From a checkpoint of a small image super-resolution model: 21600 steps, 147500 training examples.
Rows from block 3 of a small image super-resolution model, named by matrix and row number. Each number is 128 + 24 x the weight over its row's rms, rounded and kept within 0 to 255. All counts start at 0. Numbers have three digits each.
After each channel's rows are labels from the 100 images, of 14976, where the channel reaches its highest value: "strongest on" is what is common among them; "patch colour" is the nearest of a few named colours to the mean colour under the peak. Only what is clearly more common there than usual is listed. The data: histories of elementary cellular automata, time running down.
# conv: 3x3 conv (model.mid.1.conv.weight, 192x192x3x3, each kernel summed), inputs 96-191

conv.26:127118154113154133154054134112122125151126124108091107115136107097122115119122164120133116129132161148161134134143119096119186134100150126081132143123117117073138148174077125140112132115121126130168140105134081120129110121140159131114107140160129139153134127149089111117102141070143126152
strongest on: 100 turns on; large cells; 001 turns on; 011 turns on
patch colour: black

conv.7:182115171148103140139141141108113121107143119137117135112088089138114126153129103157148128119105134110157139110105179090128062155115141103116145124155089129054153118123063145138109151127149121110133136109130099119087162126098165129094118121120078115100151122139125106142089142103104107141
strongest on: 000 turns on; 001 turns on; large cells
patch colour: black

conv.55:111119092152106066151145133151185131114114115119159111151147090111146124120089106138173154097132139087148130103150130085145114149107092117094143143160140090095145085116126127146118134075107110125106112130145134109122128119111083118130136122102159095100138132121119128116123097162102125159
strongest on: 111 turns on; large cells
patch colour: white

conv.44:153143117140111152119127128090131154084109095129125075123145106128091155150154099097110098086155137109116110116165133118127115116136104137118110100117136132152142123184138145116151106126119112130125098129111095140114147065132124121104132140091140100092094121134115083109144126126108146072
strongest on: 000 turns on; 111 turns on; large cells; rule: rule 193
patch colour: white

conv.181:062088079096137105135112123111106124078119137113136130154117162117123067123104158116111145133153195112091087109104129124089179104087129118093150112139126108109102110117129121122122169074113101100154125125132100157119123130123124070087169096128108147162133133140120144131162139104095135094
strongest on: large cells; 110 turns on; 011 turns on; 001 turns on
patch colour: white

conv.119:142134135069182134079085080084137144123121122129129141113146128098151119140055105075162128079076104143145119133147091165109146133130143127120113119150158190105101147104127101118119125131107150109115135106121142111130127170111139127100114097088116128124130109138082114130121130088121130125
strongest on: large cells
patch colour: white

conv.76:124159146134103125151165117114090140082159106163138147130097096145160144134160067154113131124116103112144104083166136172128090125124102125165118153120094116167134132105147117161111144154137132112103087123085125116115130128106107100100145156135087122138127144080134138114147118112113113142
strongest on: large cells; 000 turns on; 110 turns on
patch colour: black

conv.31:077102132119140128056093115151147140148136096053122122120140113103127132069143125094161092124155137116096174113110123106112131126120128114102087126134096162103112102185051165120114092127114117115154139138123155095137128172157130123121081113136122122138127150133087092101133144093132099128
strongest on: 100 turns on; 001 turns on; large cells; rule: rule 122
patch colour: black

conv.125:130118125124131119123097130082118150120140114105124143093155121135123122095128101157092097107136072171138061092167113089139138132121123151124130161136155157166142094119101125123110088120121117133099080090130133162082153120116063123139141155196079122121115136080113102097118117134146092104
strongest on: 000 turns on; large cells; 011 turns on
patch colour: white

conv.171:102130101130154097137074089109156147122107097117155150112137120137119093099126117109147102111146151121142097140093096090109110130101131093117091088109157112134117089085125154151130111140147117127088120149121138119130149147086100128143058103109125107131129143105088117139124107105129139118
strongest on: 111 turns on; 110 turns on
patch colour: white

conv.15:120147120113100120141122142148141095143153088168121127124153097049142138148124153174132124117123129115180094127124152103185076094110112119107119122113086120143186117178119142119132105128138085145093118106167141095096162103126128104104129144094113113117117110105133098109122120084106109104
strongest on: 100 turns on
patch colour: black

conv.188:128145112148141111136114112106129179158131137119143123105090116143158150090159113119117144132087148083087127154116082130127081133175155115125082109096135091148125136110121147160086160119115156102153125141125093111116104120101078106153130132165131081111108126127155130125142119149113124123
strongest on: 111 turns on; 000 turns on; large cells
patch colour: white

conv.170:155126117098161111124103053103142102148081153091107114127113114146150115123127125139144075056126132111144119131174061104113148164139139134103103138163141134125124089095104142120150145130129122135129130137122104104143071139142132107164118059148127120138130113132101102120165132141117151135
strongest on: large cells; 010 turns on
patch colour: white

conv.139:132120145105146151142081152128117129102164110116114173117130125134111132060142130136128130132144118167135143099092128091078144115115130153116116128142106109107128117128134167194097105140122123134151137132080124135089127080104101096119092103119117154113138125126129121114141114121165138128
strongest on: 100 turns on; large cells; 101 turns on
patch colour: black

conv.87:161185157126131127148072135118140150158159138091134120139111114108121104125107100124148124124127121093149093133124119146155110111144111146159116112143122103103111132127086110130110114137118131123129101103098123163108069161181140124125110106164129115104107136149089100124173129108177141140
strongest on: large cells
patch colour: black

conv.122:121150130127140099128081103080143127112112112139113070152101101144148152102172095104121076098117086143149134151156111156126113171149123151130136157100128107146098119150159133085149172125123157107104128092107139097144121132159115151122104112074089090124129105092091066110143102142122151139
strongest on: large cells
patch colour: black

conv.184:158102115111084108116103112094120167121149120151148107150120131107136153120150077079147143098185092104111126100109138131114098130136117118124107135101101122117127105149133158143122101113119130151136104117111178171074123112124094142153151141122143119103137135118083153137127132109152147136
strongest on: large cells; 111 turns on; 000 turns on; rule: rule 193
patch colour: black